Weights of a small model that answers yes/no questions on an image's attributes: fusion encoder width 128, 61250 training examples.
Rows from block 5 of the image encoder of a small model that answers yes/no questions on an image's attributes, named by matrix and row number. Rows with one number belong to one channel. Each number is 200 + 40 x the weight over its row's rms, rounded and kept within 0 to 999. All counts start at 0. After the name is the row's rms in percent of the matrix's.
After each channel's rows are labels from the 100 images, of 14976, where the channel reaches its highest value: "strongest on" is what is common among them; "patch colour" is the nearest of a few named colours to the mean colour under the peak. Only what is clearly more common there than usual is listed. The data: simulated grey scan slices of phantoms with and without marks.
# convs0: expand 3x3 conv (encoder.blocks.5.convs.0.weight, 144x48x3x3, each kernel summed), inputs 0-47
# convs1: project pointwise conv (encoder.blocks.5.convs.1.weight, 48x144x1x1, transposed), outputs 0-47

convs0.70,129,191,151,262,165,212,195,172,223,208,228,268,215,243,192,254,221,151,250,191,251,187,197,185,158,225,204,266,214,130,179,213,183,156,175,199,175,188,111,119,164,256,170,185,138,225,255,193,130
convs1.70,107,147,241,244,265,215,162,190,200,274,254,167,158,171,178,156,257,199,190,168,190,194,285,158,157,209,166,130,249,160,168,219,203,210,150,182,273,192,266,272,144,194,186,192,192,191,226,233,203
strongest on: head
patch colour: grey

convs0.68,087,158,229,160,143,249,173,197,222,248,264,220,201,142,154,207,161,172,162,243,227,240,187,156,252,145,211,234,278,194,190,193,220,217,269,182,275,121,209,147,220,193,162,205,185,240,168,152,247
convs1.68,101,238,146,229,196,226,241,188,159,161,156,187,64,247,259,248,216,183,254,150,257,189,220,212,219,188,174,190,282,178,217,174,211,270,254,257,162,196,216,204,198,222,192,177,241,228,225,178,221
strongest on: side: left half; dark spot; ring
patch colour: grey

convs0.7,100,212,198,269,214,275,185,130,220,223,190,192,211,205,164,159,172,153,229,124,196,260,222,220,243,196,175,255,247,187,168,196,209,174,174,205,108,234,147,163,216,229,257,186,246,274,206,255,143
convs1.7,106,310,177,161,151,176,232,159,165,122,111,140,162,199,176,134,200,218,209,182,202,174,194,177,213,235,200,183,228,193,147,197,211,177,265,240,255,139,226,172,239,209,217,177,178,178,128,170,180
strongest on: belly
patch colour: grey

convs0.101,145,216,170,195,230,169,160,218,172,264,180,169,183,237,167,263,122,223,229,125,135,248,165,187,245,170,189,113,219,223,204,184,215,187,293,210,242,227,168,207,163,206,178,178,135,196,183,188,121
convs1.101,106,259,217,218,242,200,204,168,210,210,191,168,163,222,185,174,208,177,210,181,210,176,269,199,194,203,89,167,210,184,163,135,259,244,148,186,226,331,166,210,166,115,198,195,158,167,195,185,235
strongest on: belly; side: right half; several spots
patch colour: grey

convs0.126,090,166,147,206,273,185,203,182,178,258,222,171,214,202,230,165,246,130,249,293,296,215,231,210,189,272,159,152,245,218,192,190,261,191,213,144,223,246,185,216,147,183,191,251,181,220,242,214,221
convs1.126,110,132,189,193,160,176,129,197,169,217,149,165,273,215,246,261,162,176,208,186,230,198,221,200,195,167,147,253,180,235,133,170,170,242,217,117,221,227,238,201,235,211,253,147,288,203,143,225,213
strongest on: dark spot
patch colour: grey

convs0.112,096,252,145,214,210,164,235,263,216,134,216,153,150,200,203,166,171,287,226,189,213,225,228,180,228,203,136,141,253,171,221,148,140,104,161,161,168,213,193,252,237,211,150,209,161,223,200,169,189
convs1.112,089,280,160,178,188,163,139,144,235,220,172,181,236,164,182,116,193,268,218,155,194,240,134,253,123,262,192,161,186,199,222,178,177,160,178,201,165,220,123,210,202,222,173,204,213,184,154,268,187
strongest on: belly; dark spot
patch colour: grey

convs0.138,082,220,199,181,158,221,152,194,212,288,191,242,218,206,255,231,159,140,203,208,149,163,216,272,197,230,272,203,160,250,181,234,231,200,182,198,129,124,239,239,184,167,171,204,254,262,202,274,162
convs1.138,099,184,203,164,174,125,215,169,218,179,200,152,202,276,221,204,215,259,188,211,244,131,168,164,262,173,190,194,210,268,109,196,246,166,161,218,136,251,228,161,222,206,232,188,158,224,292,232,196
strongest on: side: left half; limb; several spots
patch colour: grey

convs0.38,085,179,179,238,246,284,239,268,222,163,264,207,214,226,238,183,219,230,291,228,268,230,255,230,226,220,197,240,179,207,167,155,184,216,215,208,210,162,194,230,226,206,312,204,256,239,179,146,200
convs1.38,103,235,202,248,149,168,172,237,197,189,215,210,196,170,215,210,202,165,177,241,188,169,214,258,115,199,221,170,203,162,185,159,173,150,240,206,334,188,197,186,247,200,226,288,215,271,187,258,142
strongest on: bright spot
patch colour: grey

convs0.2,082,253,153,205,214,239,194,222,254,228,188,187,236,235,244,219,210,187,270,238,202,213,195,198,188,181,171,172,311,199,182,168,237,133,278,257,132,157,204,172,138,197,241,211,202,238,236,268,148
convs1.2,109,172,250,231,164,278,162,247,193,173,238,148,143,206,187,212,174,206,257,183,241,170,197,204,183,140,250,130,154,202,209,216,193,214,204,184,202,219,228,198,219,260,233,189,288,303,188,171,278
strongest on: dark spot
patch colour: grey

convs0.139,102,184,187,144,206,142,278,229,207,152,153,275,190,192,113,241,186,203,194,162,214,224,246,166,205,210,158,266,224,256,215,196,228,152,169,148,194,279,212,185,197,220,201,183,191,214,303,229,239
convs1.139,093,156,219,250,218,181,178,163,246,259,182,200,203,248,162,151,185,242,258,172,171,242,171,197,182,186,217,270,196,129,184,215,221,191,163,196,246,183,241,288,247,227,125,185,119,212,170,204,281
strongest on: belly; side: left half; dark spot
patch colour: grey

convs0.137,076,231,157,219,178,167,199,104,208,237,204,149,281,214,181,253,151,179,121,210,267,220,256,201,166,227,179,231,232,276,209,151,170,216,197,194,242,244,140,198,250,202,225,210,168,251,174,255,196
convs1.137,103,123,224,195,152,257,209,234,146,272,172,113,199,240,256,269,202,240,210,190,232,264,215,172,229,184,183,185,177,189,187,191,138,211,138,207,264,210,246,194,277,165,253,161,194,217,216,227,198
strongest on: dark spot; side: left half
patch colour: grey

convs0.41,091,190,146,239,233,200,214,172,221,228,172,236,223,227,210,237,212,212,249,95,201,232,149,230,150,282,173,126,212,185,227,185,143,187,153,181,244,85,195,228,196,216,159,248,199,210,232,217,238
convs1.41,088,198,149,151,218,193,165,289,207,102,203,213,176,175,217,191,194,221,105,221,250,172,151,109,234,192,212,204,232,220,218,172,204,193,184,195,161,136,173,214,256,116,162,186,168,215,216,172,246
strongest on: side: left half; belly; bright spot
patch colour: grey

convs0.80,100,168,245,279,157,185,237,218,220,232,217,161,226,166,166,197,202,220,297,275,165,181,171,231,161,228,263,252,211,229,229,197,188,178,213,282,270,212,193,238,183,183,215,239,230,190,201,176,102
convs1.80,106,224,180,143,218,142,182,231,174,174,208,196,189,251,271,186,116,246,242,170,152,255,240,198,144,187,142,233,210,237,260,243,250,209,260,121,199,241,196,230,149,161,248,230,228,172,212,181,177
strongest on: side: left half; limb; several spots
patch colour: grey

convs0.37,094,198,209,171,212,167,255,257,181,201,227,191,228,179,225,230,148,184,199,169,157,218,229,194,225,170,178,167,182,218,207,211,257,81,232,113,120,172,165,197,196,258,189,136,179,125,250,204,146
convs1.37,113,214,160,224,228,170,213,195,167,249,145,203,191,208,138,199,207,196,223,214,204,122,180,255,252,165,254,224,249,237,246,136,190,219,189,220,326,209,233,138,146,174,205,234,205,134,248,194,225
strongest on: several spots
patch colour: grey

convs0.141,094,274,174,226,171,180,254,236,207,115,173,233,168,258,151,179,202,247,198,167,195,201,236,160,241,158,186,120,184,264,202,223,148,113,169,173,202,241,197,173,211,201,201,173,235,254,190,271,249
convs1.141,102,202,188,169,208,211,217,100,176,231,185,210,238,237,190,204,188,208,217,169,113,212,207,207,136,281,170,190,163,187,224,177,245,182,260,167,221,183,208,237,262,243,213,271,112,162,152,230,267
strongest on: belly; ring
patch colour: grey

convs0.42,122,193,222,206,174,221,253,240,217,201,247,240,259,197,254,274,163,134,176,226,113,181,175,182,160,212,145,159,144,220,208,270,164,156,214,235,164,134,146,293,235,183,215,196,207,189,193,196,202
convs1.42,102,208,149,209,161,219,235,235,179,229,228,223,278,289,169,214,168,148,199,237,221,196,150,204,175,180,190,259,235,222,237,214,244,239,147,124,205,154,188,194,205,206,217,298,256,204,177,221,114
strongest on: belly
patch colour: grey

convs0.6,091,181,171,174,242,310,233,140,130,146,139,131,191,263,194,191,178,225,185,208,179,220,252,190,225,206,173,136,149,173,205,166,142,238,172,177,175,206,205,233,228,154,204,178,177,138,203,146,248
convs1.6,095,186,229,229,222,205,213,184,194,227,176,214,201,128,103,230,185,162,199,192,243,237,170,260,193,141,139,196,169,246,135,184,189,206,202,146,200,159,193,217,103,204,202,181,264,171,259,267,129
strongest on: ring
patch colour: grey

convs0.93,074,208,233,235,170,223,219,212,214,220,251,152,218,197,165,124,248,221,143,176,139,158,125,207,173,256,142,214,199,181,258,200,251,223,224,194,291,146,184,257,221,211,144,248,203,194,132,205,160
convs1.93,111,173,227,130,171,180,245,191,138,198,192,159,188,173,283,235,194,245,157,138,213,238,191,244,194,251,120,174,243,222,213,217,171,220,206,258,163,264,213,112,159,189,187,220,226,240,226,267,168
strongest on: side: right half; belly; dark spot
patch colour: grey

convs0.10,110,94,249,181,184,175,191,264,230,226,183,164,162,189,194,153,237,206,236,277,207,215,172,208,242,154,167,267,203,264,131,161,200,215,232,119,198,191,230,236,129,222,207,240,197,187,181,239,245
convs1.10,087,150,210,194,265,207,134,131,174,172,165,222,217,127,303,247,153,199,201,144,249,220,201,204,168,204,242,183,207,153,156,213,206,130,226,156,252,182,231,242,175,175,193,179,168,157,183,271,211
strongest on: dark spot; side: right half; limb
patch colour: grey

convs0.20,086,191,183,151,220,226,193,221,235,161,146,250,202,160,173,194,190,263,191,244,171,200,272,183,194,180,233,197,263,222,265,148,181,146,195,211,213,217,164,219,294,88,156,225,237,200,125,194,210
convs1.20,110,182,147,205,188,215,183,135,201,187,234,215,164,201,122,188,221,147,175,147,188,249,248,214,175,239,189,139,146,174,169,248,223,242,244,200,205,102,189,155,112,260,194,160,223,210,248,194,257
strongest on: ring
patch colour: grey

convs0.76,099,253,210,249,211,153,179,208,242,204,194,182,234,203,208,154,157,140,207,238,69,145,129,258,176,234,159,203,184,200,212,224,223,208,200,229,197,225,257,277,218,212,238,201,281,178,197,148,211
convs1.76,073,170,197,173,293,233,225,202,85,234,241,228,180,172,180,201,276,176,151,168,212,190,203,222,116,196,261,161,236,166,218,224,159,206,185,171,200,181,266,162,206,226,216,268,152,191,160,240,191
strongest on: bright spot; limb; several spots
patch colour: grey

convs0.124,094,215,288,216,183,281,215,142,169,230,255,171,257,257,199,167,224,212,210,165,111,203,172,252,163,212,156,222,233,237,232,199,211,207,211,285,194,217,159,190,244,167,224,128,255,194,196,164,165
convs1.124,098,232,176,257,179,171,207,184,182,193,247,174,141,174,204,205,205,171,139,147,271,144,194,161,202,191,196,229,222,183,169,101,225,284,219,137,108,239,175,182,189,207,256,257,203,166,183,169,161
strongest on: bright spot
patch colour: grey

convs0.79,109,272,210,175,238,142,213,191,240,127,184,303,236,233,130,233,155,230,194,184,211,254,203,187,234,201,156,147,211,200,186,183,159,137,187,208,241,198,213,187,208,128,233,188,268,173,186,264,250
convs1.79,096,229,172,209,169,167,154,239,134,154,252,143,192,232,229,202,226,169,187,187,194,157,211,199,158,207,145,149,109,233,240,226,179,189,205,208,133,147,156,187,268,177,132,201,165,250,152,276,193
strongest on: ring; belly
patch colour: grey

convs0.140,088,232,236,188,164,234,210,172,196,223,195,202,254,183,230,148,182,216,259,227,172,157,230,233,171,285,207,223,231,246,224,230,119,198,208,264,216,267,104,219,146,170,261,232,247,134,187,202,173
convs1.140,102,297,269,247,211,120,143,226,200,234,194,241,182,224,252,182,199,240,211,188,181,238,221,204,184,167,191,250,221,232,163,152,197,241,208,115,166,248,199,229,273,199,234,229,154,230,260,184,149
strongest on: side: right half; ring; belly
patch colour: grey